config = dict(
    arch='convformer',
    model='self-supervised image encoder',
    dataset='larger renderings of crowded toy scenes',
    train_examples=45211,
    image_size=32,
    crop_scale_min=0.2,
    horizontal_flip=True,
    color_jitter=0.6,
    method='vicreg',
    norm='layernorm',
    norm_position='pre',
    hidden_act='reglu',
    mlp_ratio=2,
    parallel_block=False,
    dropout=0.1,
    inner_norm=False,
    drop_path=0.15,
    patch_size=[2, 2],
    depths=[2, 5, 5],
    widths=[64, 128, 256],
    kernel_size=7,
    projector_hidden=1024,
    projector_out=1024,
    projector_hidden_layers=1,
    init='kaiming_normal',
    residual_init='zero_last',
    optimizer='soap',
    beta2=0.99,
    learning_rate=0.0013,
    beta1=0.9,
    shampoo_beta=0.99,
    eps=1e-08,
    precondition_frequency=32,
    max_precond_dim=1024,
    one_sided=True,
    adamw_lr_other_params=0.0016,
    max_grad_norm=1.0,
    max_steps=7700,
    batch_size=512,
    epochs=87.2,
    lr_schedule='wsd_sqrt',
    decay_fraction=0.2,
    final_lr_fraction=0.1,
    warmup_steps=380,
    weight_decay=0.1,
    adamw_weight_decay_other_params=0.05,
)
Rows from block 2, named by matrix and row number. Each number is 500 + 25 x the weight over its row's rms, rounded and kept within 0 to 999. All counts start at 0. Numbers have three digits each. After the name is the row's rms in percent of the matrix's.
# f: token mixer depthwise 7x7 conv (model.blocks.2.mixer.f.weight, 256x1x7x7, trained with AdamW), a 7x7 kernel
f.15 091:478502495471489492478505489464503493489498473518507564470485496482499504550407469479483513494573511504489498502493524486509491495505492491503491520
f.16 094:494495509522499495530502515529546513504499516559564449545502504505522524516563512496509533523526539515516490484527527506504478500528501504515504499
f.17 102:491480472435499506506505460482460479504512495478448461493478514447459464549508490492470481489487504492500473494462488485499525501484471468503490508
f.18 103:510482479492504493463511497491477501505478502499467436457503496501457463543475469464478473470485472458508487485509451488478478470509504464507489480
f.19 084:518501507460480498486504490497463489494518516483480453455496497500459509544425485473492485445488447490511496526511484501478504525480507481478518481
f.20 116:514493523502504507512514499481501490499524511513495465495512504479517455544475501502497475481431482479503501488451421478484489481480493441483480492
f.21 098:501490509487505508494494499501491500493480491510495472507496518462467384550438476487490490476453495500489489493496472496494504498499483481481499497
f.22 097:501480515488502483507510488481475479498491484480495504492485487476476451606544464469499501496434461500505499485489493494501504515509500527502513505
f.23 094:493504519490492501516487504503502490490500477484511450497514519505473388508582529531489505494463519512510490488497500499501521502482508489502509505
f.24 111:511499501504511507497511496507489522502504499509516401554506494507504511498619522520507509506514500505507501501497490495514502507507511489492500501
f.25 099:518499495491512504494498507490493515489499505501502537492500501510513633510556510502513505477441522503487499502489518505493514495507496480515483505
f.26 097:493463469459491498476505496496490520466474474486481553508488505462468495604510521467480475509504516498475478500488513479485500499479498495513491488
f.27 101:497479477469476493491480481471468507473478477502486452508518483514486430578495489481473487474433479495494486495481479489502489505493494482495501504
f.28 093:461495520484486503484505504512506492506483490483494497529481516503508550482540511482468503480616483515501495513503547525516490494489508512532512495
f.29 116:454468472497508481532445492468505505518527465467524534492505511452482481464523528529478508511525468489540483504522485497472497471514469519533497508
f.30 095:497498505535487527511510500535543514482503484507531586527499492554528526446492548537520518511540496485483502507485509503496507508492479518503507498
f.31 079:469495535518556519495516520522548503499479487506493563440524491503489570480522516527497514488475506474530493517494492472498484498484512498475517491
f.32 087:494525505492515492507493496508506509498488481511494526490487503489501341515511501498505503518518501494491508482505508499499493504513512507494488502
f.33 099:499492504506490495494504490488496489496484493486477564492482497497527587463532516495492502511612488490510495487496499496499493490498500497502491494
f.34 080:514517489522482491497518515503459473485483524539514497461499498573536526438492479496520538454499512486492523507512514506462524533509520475512500520
f.35 093:479497530520500528517524542495523521506507496517567577530507522510543459474498508503504524535517490499518479514488544515502478497480479516494477484
f.36 087:515503488505503499506489480525511494501475489491442584491480500515499603464504505512495476481484501535522510501492474514508495500510506480498492507
f.37 092:514506489527494502504508505518514502512491507516515565518480513513531471395432529521500507489493529515521517490500515491509510486514507497526483506
f.38 096:511513507507542485523490520523460511531511487539504487487469512492485461543497538499502475462484500511553502486482470494514492449477482434490486521
f.39 090:478474446487498456464469499480456486503478504501518545530470488509497523489531511510482497465528509502481470498504472501533461444517494497473462489
f.40 094:508494507510494500492510521490531476500508499483510650456479503500507475479507493505498502498499518503500518503507486503500499502524497496499504509
f.41 091:477496485512501494489514486493513527475509492503477586512480482477497495554453509485488502504530516524492514498484496462493472447482479471466461472
f.42 087:514489490507491473493489520479510481482460491497545535495474496492527557534433471459481475517566480483496488493542513495505486495518501512484498494
f.43 096:476474497487503493483487494485495502502475504482515477505509494484508430535513497495500513488626499493494484525484526517482505502495524501494514516
f.44 083:532509497498540489521495480494468485511514527492450476425484501474474489517462469485503492498539493487490505475483534503474520534499524556511487532
f.45 104:506472559556548514531515493509551475498545544507502513515514501434536499489519507488517498490468495495506485505491492499486481466471492486477494499
f.46 106:507503471457452501496485505483462474489501495504469471496489491572554537494474478471559512513508494482494527540490494478500507529511515495506516477
f.47 091:521501503503533506521510519503523514498491501518539511484512522504487469478524499515502498491575502526493503456521567479510508512488493533563535538
f.48 115:442472489507479474463472515499506512481480475481506506511525474465521495570513522467485499509513511505494457511496512493500478437498467474478480465
f.49 080:541457470455496516485517528477481512465517505534509518509501513490470466510487524500494506496554540526491501519509559477485527483468488526460473504
f.50 095:504511504489500477500502514480494490483492517503488395512494473530541552487538529540521510509525504509515530536514535506516494510503528507520502489
f.51 095:506505504520497502493495505533471510501509516491486438470531513495485486607432493485496488490449508487484499507492477491513511507493497485495503495
f.52 089:502489524541534503519487499514560540480508500485482503559497493482463446534457462504496468478489494462534493517519480477490517508489512489508498473
f.53 088:464453474486453496475504464458464499479469470484506461449512476522524482489502503513491484488459497486504489469458470488491483479463490485528480492
f.54 112:490508506515485511502493501501492478491506505509505526429477478502494517545381456489520508501517482488499483511530480501494489512499500503496486490
f.55 101:506531506488522498521465496520508518478503504494495540512499472502502505502505513501468533540454452472519491478472479484511492482501474415463462476
f.56 084:513505487501488493511467455502510486495488517504485531474476506486470417572501474494493510438543504488507528484477503499504480479492501478503478504
f.57 122:465495474463477480459487469501480481498458464485463489479490489466493508546485490471463490492562486484478486487503531497493460465493505520497509459
f.58 092:478464469498488485509490457503521490488516479494457528491508501463441527553522511484460460488518513505523487467483463507488507447517469517493505496
f.59 112:496517515499509502516490497517502515485478528511485504486493489509517519543432402419523505525496472499485495489517504483499499506494503496509486495
f.60 118:498505496496499496490495498500496487489496504495493541501493494491499516474664500500507502500501494496494494502497500495498501507498499497494501503
f.61 081:501500484486527501489500497528480515493492492502492559515518497471500515572453533486508492465489501471466499501481418503506489500489502448518506499
f.62 100:505499504507499518525506507500500501510515489490461406517516513507474452421495524524500485505482498506548510510497491528504522523498518504509513543
f.63 090:508497509517501494496502506498517515496497471498455500470495506495510569560428466464503490516497464496487484505538469491464483467505518498471485474
f.64 112:514496505466459472478510509533508450518474513500525474449462473515529532492439464478510499521483474482465501515498492459498475518510519491484484477
f.65 100:511516484488496515515482517505477514488495485486496455462501478508488389472492485515542503529561536508511492510530502521511511502498507498505501506
f.66 087:481509471445464499510511465474461466491485488471470428461491488513464499545527476484496512534533509500491512489517521533496488486506511504496509527
f.67 100:491496491525508495500498497503567530496492485480508563497519484495507545485588504498466484480442488493486474499488498468481504484496489479498484492
f.68 094:494498501488504495491498497500505506495490492509489496489501495496494537474655503491504507505456518488500508488489481505496505499497498493506508498
f.69 093:508497484525502498498507508497508486479492504479492534506517500519504448454584534503504485515591538495517503503485515519507507492491528484486519493
f.70 093:484501495450495496497478475458466482457494499497480481500489506492489448530478428480470500479465459464472475478483482479475483495484500484473508489
f.71 100:508481505511517494490481499506513503490496504502498524508482503524524533404546533520495512536583558494506506507508518509508502504495492513494504510
f.72 097:507499501517499511520509486511505486496506508505520457484491509506533599517399457504502483513482504493492490501489498490500520509497504479530501501
f.73 095:503517511500483481536498514479522513497509470528521541497515530497514493424534519492504493458588461488533528510505496514501495488495514486506491496
f.74 104:475505483479459492497503473504532495479472486479524536509505497435467474521486479447463452498489448488475498485499475505483481476494488477481483465
f.75 076:496511460488473511512526522494468497511514509502441513524517511491503457463525462502519529552491470518536509510516545534527510517519542486505531520
f.76 095:465473492501512505474466496503476468499479482492517508499514544434480487494495498481476504533547486465517499532500553525499492474505525562534496502
f.77 096:500519509509511497537507496507495502513516502510535373522508499499526511510479499517512510525523549516523496498515503537517514518512500523513517505
f.78 083:498505500491485508510519512506493508511502502484529479492491490508513540412625515510496502514510493501506502523502517501507510493495489516500497511
f.79 091:541504552509511528534510510541496539500513486494507502526502511508470476493507467509502481437570506500508514506475507500481532507488535548533496506
f.80 131:551502534521530511542529506486488499519522520481479463491486528533493489462471477533515503486480462515522536498504477491519516536527497509494507571
f.81 099:545527538486510514533516497501494528517500511483480457485505525534481446454479514549496478480488520496496509520509521515484522516515545545514538523
f.82 108:507516493489489504493506489475484502469480474466440453470462470486477496444466464457485516489437481508476500520482467480496503499510493488484495489
f.83 093:500495514501489504498496489500500500490497502506496566497495494492499517505652522499492500483500496486488500488509490495493506505492496489502491496
f.84 102:506508503492484512509508492510492503496501493509490504521505504511470451477639532504512491467483535513505482503516479514491498494502489511497498498
f.85 093:516541518524508502488507486517471490505521506527525419503495516493542510513449533505525528498459456469489510519523506528488503529513527532485474504
f.86 090:495477480476501470478496498476505488499498479466461535494476474494483476538380506493495483515531505499514504492509531520490510497503515500509511524
f.87 129:527520515519510532556516512513501507505535514527482468501504527520507507434503502523522507504492507510524526505498524508486527535537541510537551550
f.88 109:528532509515528525543512498513498505501502535489497485483534512524501456416466500545509524519468512509517529514500500517509505522511506543520517543
f.89 108:504488499507499508500499509494504504506507497501492520500500500501496487502470511511507515503336487507510511499499501508507501501496511507514496506
f.90 101:517501484485478461489523503534471477498456517501493537476463478515532543536488472469519500485528475472468506510486494475445490513486505470465475465
f.91 109:506510493461517508516513496484463487507501512491479454480483507462458434480468470474509501473449463484502484505502463487490484532485489440502502495
f.92 100:513541531533542503528511511500490494534519498470466464504509482505494477436491522545510488502497496484511515499525540498539502510515517558519536529
f.93 122:561528512501518510489532545514548520512500530517513520548500504498522514499509525504536524547465517503509540524514514467493515542526540500507490502
f.94 087:548497542538511479506513518539536485527489499527549482505491480508510564492459502454506501517466513505494510497520458487524477485506496510546500481
f.95 093:495493507460501507484489489511478492500495490501507497486482498480505521528526489479480507475360463494482516499513488506490504510495503475512507502
f.96 119:496507509465493481518493481517492469493486487489481476436487495496473474501448487470488473472408489483497479503509447500483477500488482481493488504
f.97 115:513537502518475527535496533512479541501515520501497472498518546528524546472537517524493515525548465503504531512525538502502540477522516535516505520
f.98 111:502520496515520508493507497496488505492510519520563506555546528545566521444502513563473501486457489513500502490496505519489488492490499512507499511
f.99 115:491469511485473497455466497479500456516489500481497560519501482453516502553559502482491517496492494504475460485495473521501488493493453493482511459
f.100 109:489520465490496488513507529495454500471516518492466511506458499470506512484475509505475503473497513470504516440510494512495484529513541577522535541
f.101 086:506516484400476483472500482490409512481504495523492483505480509496478515540493522498508513480494514503506516503520528480507501516518501520520508526
f.102 087:511499507449494507484481523497436502504493495501534485482470488504502451607488458491483486480490456508501504496505492476498506497506503488501504501
f.103 102:489502495504497495505502487502517501495499492490530665509488498498488482493484494499498492506494489496501499503500496493502496500493501494506501496
f.104 097:537509539539504554521511508504520502502527487469513497515521494522516498488527509514491517441484508496492519499473427467496499510482505461441515489
f.105 100:518476476495499503497524486462496508516519517524520496514505531543489473422470505549497486492478513495492507536500490512514524544536510516524520560
f.106 105:495507493504513502508499505500459506508510510493517473505505533491477500515500574578491512485461469513509490474477447491505536488525488488496522558
f.107 114:450469471498481496506489478503505494515500458503493570503497522487494512530477497476464465498504488515510440510464507499507501464441466479492485473
f.108 092:471464495474494479456479489454471491471474473490508494464491481496473455557583490495511517480496513519502503514507501530516509512499498509524528505
f.109 083:496483532489500491489495467492480527508470490517494493468489501501520543543509500482472476535599540531480500526504492487530496492537501511511522491
f.110 098:484501478486509480500498522483458467523481461469512512490476492485502481580568474481486480472443465488500497492491487471500500483488496481486495480
f.111 095:517500515437497485507517515496465490512506509488494445479510506502481503560464442453499492476448465484504511488517473477492491490504481459487503498
f.112 094:476476496491466481499508513501483518512478488488453517533489513476466398543552476488505466470501486480480508506475488507484498493512499495512501498
f.113 125:467484487447497499454488487513481490476512486499531511500511471463493522598518491470485512540515515487512489480497507489523476485474496506493466476
f.114 107:493491507498530495476492489480488519509511494473445455516501504488463407419531517506506506524502465487494511508516512491492499490513509510492508508
f.115 098:513509500499500506506504512528496504487484498498501466516493495475443442497433471469507480490605472481506491509495506484514490500507485503511496501
f.116 100:510494501500497500506501528532527500474475533480492524460523467565517552512494467487546493531477488488466505528469510502498452488490463458491506499
f.117 103:494506483504514496480506485514509477507491493490557638543495488502471490488493487503487493515486503482496489511487484505485513508492505509484512495
f.118 109:482481505476470489487463493489460475482498490483467468463479506476465438479454455478452511465467516497474486489483468490470507490479500501507505497
f.119 116:548512550529519539524529542522528527519533546522518532533525548529521516467520510516509498509543505512517489521510511505494522516513503505516511520
f.120 097:492511502499500508492503500503497491505503507501500456525489503497495460548425499489507500506378460508497496517484505513503489507493499504500492493
f.121 096:499510522490509515506508505492471487486509498495468472463489519476477448576400482470494502485511476497500489490469487517499492490492496475492507494
f.122 114:502505519471492491502507523477473492503498489481515483484486497458480516515471472472498489480377486476488479483512454495483510504502477495485491500
f.123 095:494501481479476481507492466458463458454500460455474488481462471462462456552469467479505477526492483499489493509498498504504513525497489514488496502
f.124 089:533525515525560502528539488519537488479532526544534518541515499485466455517447465501521473482503508485498464520473496491506501508486493492488494507
f.125 091:503500494481490484499491488514506507503491494513447635491467505522524528481509486472485506471510505488491517510508514520508485491495510496486505483
f.126 095:454507485515529517463468478467508513480491496473484534545499488490497507564562502509510488474448472484471512508499483469509498481493469467487502512
f.127 090:499464454495480485477501507494509481495502498528476393455491490486518545454514469491509505504459498504515492514523477510489500498493507481511484492
f.128 107:486508504545518497529510510509522482527465508535542499500499525530517518522499473449492497502483470538511507537462482508490485471479485439479523450
f.129 121:497507504510498499496497494494491496510511494495510491514491498501498481513659505501504495510452526507505494504508496500495499502498493494499493501
f.130 087:539504536484526507509510518505491523475517521533500513502509516530519459441537509520537494483528521532494501513525535496506502521530540559501532532
f.131 093:476500497493487484480515511480520506500497496477474474428491493490530591546462476481524487517456533484506495507501476485488503495478515503490474489
f.132 094:482506480473506510484519499484509488525488496530507531515512484486492512528525499495480502508424462491502491495482447453472498463477471465447496454
f.133 094:495501493529519539560506476511534512533491498493497506521525553479462450510518525504483504481457532521523496475455465517524509465488505496517520500
f.134 162:491478478481481469483489486480490472474487480459455473466464492484468479510470482487494481458473483482475492466471471476472469485489476482470465456
f.135 077:519492515535521504523493482517458519509495504515462556488476536494447495536512517482465504453481501478501502495464459482486507493489456450474502499
f.136 104:509577505568541493525511495510533538509510530525524498509497516499463512455459485490544492509459502483493514499480490488529511481506514499494491492
f.137 090:522520517489504519527503524491449483527514497490479447476507507533468456462483487520490525489509515512499523518520500501495521534509511585500513541
f.138 119:559505507522506527542523496500493495532516524500502497510484516523534450406497523527534508494451505495517511513500498503518517521521489518497513514
f.139 100:513464476460483523486495497474495530504487474503465455518499482460473423536529465488462482470465506510480488499477476496502485471519491477510490505
f.140 097:470498504525486516464483509506501494488498493492489562481493496487507418440556505487513508525568504523499505483511502485477498494514491519518508503
f.141 095:498501522518501498520489524523529520498499501524521579512501505506490497536529502498528515523589563510525508500524536516511493507504523507506503502
f.142 086:524477499525504498499494524488485495496528498501481591497514496498465475489541517489523483475429458510515489514485501537501498524449492517507513499
f.143 101:490508503490513503489496492517504502519484492505502501505488487485512440490470513503502519534619570501489496480506527520487491488507490522503497504
f.144 114:516521516522507517520521506522507527511501506516519544544507508536507567495569533511506520507565546512517500511532516527498493515506507508515509498
f.145 086:506498515454498512489477470478512529487503512489503514512495494482507498551522469506494475475540498509453492474501501508450499469501461449458471440
f.146 108:513511520542509501549501504496464495517505525533464470489488541523480467445505454516519511484507498504502515498501479512510537533542529526528520545
f.147 114:499492491486488500496510469481459467496483513486444405485476485486466450496472487491481513480478475476492505464479483514488477473517482507492489496
f.148 116:453485482484496484474504499505510490484477483481521534504497480477493552565513539482502512530517521494469436483510512473500464494480471472518458497
f.149 087:509499469471489505522475496483483476517514459516438433439498489503510435461458508520498518508476498503507489490500512496520505506491513535506518505
f.150 093:471501482460450494485511507461462497464474469473480501493470471498473573511502472458495531517543508494493504507516525479488477508503522466504486487
f.151 099:476490459489450520467529491522463494441482495490485541496526514526555502473519457494507478475508516499491501498508529499507523511506521560493473502
f.152 104:504508498513496518500517473535518519494533487476480509503476461500494528586574519485508521488529531519479484508489476468487490502476495457484491502
f.153 083:523516512502525490508497501510504508494494496513524581556505507506493420481430491504522523489471486500536513506516529514511499498499507502488519472
f.154 088:519520495484489497499474499503504510495483495477512513470499506497504473515614515496476491512430456511481480507509539514486501507527485478513488497
f.155 088:498507490490496508484501492493512480499516496503509520511474488466511482529635490478505496505453544485492487504495487469482509500501506503500486497
f.156 089:512477500505510485500494489505520515476490497488489556502508497512508431433547496508507507535572544522482506517503542522502487495497489505510508474
f.157 097:494495510504482521492495514518491491512510505503507524500506506534520543367526526531517506524528520512517494496501529489495511501489495514480509505
f.158 082:480500479422460499496509474478472479488488485498527531468485471509488557529468480482519495516537495503521485533480519525470509513516523514484507538
f.159 099:521509500510495510504516491489486509504494519523460507509488539501478372489475494513509487510524497487493510496495497511488521529539506500536512534
f.160 085:513489517514514517497499506509518527502506500510495573517508521517504498399479494515514520492547547487534513506513518503527501495476518513510501541
f.161 093:502499507491509513504511503501482506492506492512520459518501488510518576548475511506508516518379523498503492503514494504493513496502508471495487498
f.162 098:464493486495505461461500491491482534477472477484537547514546460515484490551520464450506485500511512511466476505505484508508485501471493472528467474
f.163 089:518545521537528515516519514525528536508494522520524558495510535511533521437450495491498521481449465485500506496501491515481507510520497483506522479
f.164 097:530494522554501492513483522515533501503516515529558535542509525527526551456543523515542524527498523523522514523504514520521505489492497515493494516
f.165 104:512476495497503511526512484475509498487487475467460481468506501527541520538579552522494478461456477489462496495497473494481506519483482481491483483
f.166 086:480495488488500484480482487502486497488479487480490506489478483502486511637503475503492494476461466496502501486493465507469508494500499480499494489
f.167 091:503525492498481502507500484505490489506512513522472459499515515479494564466486511492500499493373487521513494517522521501518496504488494488499489488
f.168 092:510502521494494492506489510494511508513516511485504578537491520509496460499376505500502523493481499518522505481515486484492513509507499501500516488
f.169 088:485495499523512517478531479470520493509511497493521487504472520521494488517429482494493506540584509496511507502522555468522506504509528495543504530
f.170 086:502507519527533494472512524507518517518507476520507555471488510500492458444594490524499498509462494492507499473489478517475515486496492489509489460
f.171 102:465472512513477463461482493484515487521500464503475543504479497508484508554544511493492517475511505514533466518458510501493485488473453446513465480
f.172 113:536505514507510500508488533484475516483520530496480462498501521481496464482491445464498486479437465486496458505458490469488479522482468446487499507
f.173 095:500517494502509501491499489507495500503516495479456407496478496482479418586471476483495494530502505505490493492504495499497504495515495493500507494
f.174 096:491510496504506518500484499497510532505487439494520509498499490514532510521514511529485483510504507530497462494479494458502471452467479429440473456
f.175 088:500478509478488505502501505505505503491498498513502512497486517507485531544484480505465520503633512487488490490521477485494481486494483464470482493
f.176 122:468508518478521500495507496480519528496499486493536470497509498523495518480492482501505529508510524513510511506489539523496492551512571579540540532
f.177 079:531527517498506524545482519529510523521486518526451451535518504514495412472494513520531519470525480502500519499502511502496497517488467495524477505
f.178 102:505482474474477478493505489452442482499511494474403459490495511493454450555502508508499509502501502490495499494529487509508498498499493493499489505
f.179 100:508503476494461503507503474482494477495514499476498517472508457458477494511457469477503505493408451474505504498475466470509495512487467468487513492
f.180 099:527467551564536513515512524531489542509532539496471476511513503503497475496510492519491507483465508502493527484494524505484512541506515538558520515
f.181 088:479499512497506496487482478477523525486472463499525539499509465453481464572548469462456529500499483519492477494509521491508475480498503474504492466
f.182 102:519505534563490539503519526511513517504526508525517523511522481503501471459474497511508484486423444500505504518473516482499524538518528519526491506
f.183 098:515516529531500520506504532532548521503490510523550509477498491512534567467457476510502521532462484493475502548499511480467508500511520511477504472
f.184 110:493518509509501512507513514526503509507493513507579496510494503516515633483521502501492496528536500505511508500505510502509502482485497501494497499
f.185 098:513484486473482481480506491473468498474488504492479439500479467494497508552578449466497490554508501472476524497523502502475487501512503520488491493
f.186 089:511496506490524487497505512487476493471511493470478397490485487490493582526490509460501487505530496495471489494479511493495496495492546477491499488
f.187 100:485490479485500490455492474493496502496503499475477485480455493497486464436496465493513510496591433527494499492485481479499485495501507502508473497
f.188 147:491501500490519503482500504478482483502495460502455478475470466471458455505460466460475462444481475462476476487466469485489476497508502495514484519
f.189 095:517495473521515480518496489509527489526497504517486457481510508477457402564478478498512519459489511495520488483494471484494522525481504484511512510
f.190 104:486501458485501519503514508515501491493500502501515504495503500466453515476494477508512486465632538497499485502495511488496498481514495510477516503
f.191 092:507518501520512510491513516519507499503518517529532533538523491497506520514577536507521531564497552499492518516520550532499520517528520515499523502
f.192 108:477478488499458488495488504481465486506492479472476448449481484482476467581467483481498475447473483493490492511484488473502503474496477483493499490
f.193 095:492496523516522474499513488514505520500484464463514534485537453488499534529562497478466493471453492524460482504493526501488480466484502462480495460
f.194 138:570526518520524534561526488511507503505523523481498499482509538531488479454466517524525502483466499493531518491501506496496532519526515505495540538
f.195 099:475476470472486487478463478474484463464482459487491530504470488461466452547501506465459483467473490493467480498485498499472480501481504528475511498
f.196 098:492500494494485518520501524512481468490494533498500438446476467459465512524428451473519488486491478486480506496463477472487502513526506494505487508
f.197 093:505509520542518496490521501509546530497516513533494578571499494524502461461477484498522499544527520507481505493488489527500505493527516510512469506
f.198 113:494498511490499493494495507504463501497504515492498347475474488488493477503484486493513497480471500482503487504506487506501501496505494500510494510
f.199 111:489509476454521520496501507517474483506490506527504433475496509496505490459474516511506507507468534506517540508533502524527508513559552515515517552
f.200 104:521520512570539543558504513513548504540499501490483502488497495496493451475488535522501497483439473497519511497500487490511530500488502510531485519
f.201 118:476478499492481489460488503487473509485502521461460489492487478494468492433420472466500488481449485490476503481484477490479487483496476475499493484
f.202 106:523514517529503506546508520485501504504505515483524471514496523516522498394439522517524504517513476503493500489510512521520519522520520529528499522
f.203 092:517523531532520522523524471478493503500498517525462528500502544526510483438498504476511492485449454505525543512533487484510538525516502515519535521
f.204 117:513514493440473499522517487504465501487485473497507495490461485465499496523449451443523489479456483486482506472522466476471498527490508466477485509
f.205 113:520501533495529482540508518500509510514531539512517500495509523515507530428479500517529504522521512528529521519533505533519543541535530531530519509
f.206 105:451483508475513506446471495511513509475472490503535526476484494454506500524530520484481537496544511521477472504514513516501466467482469470463451489
f.207 094:492502504516513478464491484502520527506490496502489490447520484512484516568457467463517481547534488508471499487477508499504480508530462489472464448
f.208 106:490510498495507503502504485500515485512501504491508508507498503514533550463580509517497504446386482498506508500497481498505497493515489511508504507
f.209 104:494503541512497492534515483556517516535511522500501570492446505496505531531476511486502501483459502506518486451523454478510477513494465494485489481
f.210 113:447501486518489466471480479497485523479487468513508499481499469480508496577508501474504463527553521506465472487536477502499489489486461523487481470
f.211 109:519499501502518521502504510493518483503512480527584591469505490499513561532489493510528525523508505508521510522480521512511518485527511490505512502
f.212 098:485477506475466468486467496495505458469507509534498441501472484499484479491530515520476524514476518506515483523475499574508522505498526534548526510
f.213 090:477500461493492509492509502502491493495494491510473461481500499505554501476514523533531511491431595526512499500494506541515515487520470495499519503
f.214 150:546532536530538536554550494509518506514512524498512486518512533554500471465480491539531512504474501503539543503505496485512517517507497502507511522
f.215 138:514486503495497514505494511499493494496491502480475468471482495484482447380439492482494494462470476485503504491506478491491496496497489490488493499
f.216 090:487499508480497500516470532466492492488490493488489454522505502497490410563475516514498518438529495476489498498484461489494503503468494468498503483
f.217 102:536492515496490497506537494507473493511507524507513462460536497541506505399483518517517514508512512521489519527520492492490524544500530529531504517
f.218 107:446466493491478473469467521505487502485463502495506533499510499477506537570540498487479503507520509498484478485481512490511469447509481516495480441
f.219 088:471501499505485525484466462493525494512474481460522518532530479518487487468514495503507541519526552499556512487476552550511509523515508526515517474
f.220 108:473490444455450459506517486452436482485502497512495501475524473489494531535553495484495486515525487506495487528524539502501497477509498507507490509
f.221 099:517494489490494498500489507464437465490503498479416444447491474483512474535448478483492506487465493478511493494501494487496502506502517493483499505
f.222 090:503482491518476506484481508479489490508476500483502540498483487500522597450461485485498516556536504502465516524521512515478491505488523541501487493
f.223 088:489497507488518477499494525500504519501504486502490526501487492476464503591452428463503506496533464484524507505475464493509481453495499498501489490
f.224 103:494489485512494497524519491465482479502522496488462466462524486479504456520506496509480470551596512515509497497508539500521502494520488546513515499
f.225 098:480471491497488483496482476475473481505472490489452409503464523504496506536464479501501472493506510500491498487474460483476493472485459464483482475
f.226 096:501501484479485490505500501492482484500497488486503487489483484479442370545495490482497478471532492477488503501503476479497498506506493482500497497
f.227 083:477509499511503525508512491521523497510514518503627487518515498491502504416483518508517494503480502520492512497500513517485512510501498492483506495
f.228 102:494489470506479459489480508478465495520515495474452522458496496515498501463489488487509502555540538478498499535494511488476508506507516579524534504
f.229 090:507510508554516525502500521512550515485495505520471422491520506521502501427512511513499521506532488477524502467526536521484512524489501536497519494
f.230 095:529486504528477504472493492493505513481497504493397554535499509488448488534493519484511519550480465499490499492505494514479507489483489505475488493
f.231 103:528499522506527511540522516468550490496490533512484470506516523544514497415488504526472547477499500502537472511484484477493472501518489487495488524
f.232 108:487514494530519500488502488501528512493496503462539569511491508506491485517512487489484492446424450508480497489482440488504495469499495466497509497
f.233 088:499493478495512467498469494487470481481474508494457520492467494495530562503510530484523512529567533525509515522546543518516518513514531511520526509
f.234 095:494517491511520499514529495490502484505513526504495516487511520509517482516517530514495510445366511496495509474484495466512505486516505490494498496
f.235 094:508517523533506519518495525501523534502518523521502593532514519506541504418529521511497508497477528511501501506500499509515513505524523489526501517
f.236 100:476482503519506483483476485476532513481484520499567507518500492494557584487540526516500510548529521496481489507522485515509505529494484513504475494
f.237 109:504493494495499488483503482489491503503484506500465485502494484516532625550455484471519501504548466483495506501510503490498488510506494493489502496
f.238 108:521487521496493510505498525521501519493478486504527512499473490468470470504470485446478467503494491461464487468464458472480493488466459460461452485
f.239 114:506466472491495493520496501478494496523504453490473501475497512438435447523499508488523520490559517511505482501468533474512520501523481525505529475
f.240 096:524521512490446531531514466513502474502488490517456541459500506546489501547481505482506468487573476488508508504481473483514503515530509507522514519
f.241 104:529530524536510521515507497514540494509511521524536584543515506522542524462487498502521511523546480508498524507500528508487494511525535504526491491
f.242 087:473483491461485510478490470513481477497475476506493475535493494455488474597519471476494493519555523504500474508513521518494474485475500495487485510
f.243 101:543536518533497523500512480520464484511514541528491458480505520539525503444511512539509517495508522501512506520501522508503513521553536537518524540
f.244 097:528530496523522520525509499510518530495519494508501512492532488513473471470504495510515503507365485500518505499488493511480510479500517502495512506
f.245 084:511515476498519517522522545471522487508511539533521530523516527513518524434553503511499494450492441481479528473498474489477488499497493479501494513
f.246 091:509517519561495466502526526521504513497488511547536476497487485566552440480506517488522534527519500504479498496529521499494509507511506532471511492
f.247 118:497510493500501508504501501498478490499497483505516473469497491493490455346482501482497498501497497490494502502505499507491497505511504499494516499
f.248 080:502496527494494503514515494475523515482511463482476577521503494509489535559537481490491471501460479508482504492479501496481472504478455436514485490
f.249 089:493499483515505500544499479508496486506478460492479563557512511475471537557491530497494508441487500507479463486487458493505521494477484475507492483
f.250 100:487490504492511475501480500501468525482498483505521629485469507493527507464529536485477509518492501468505506490500497513486503482499505469505506484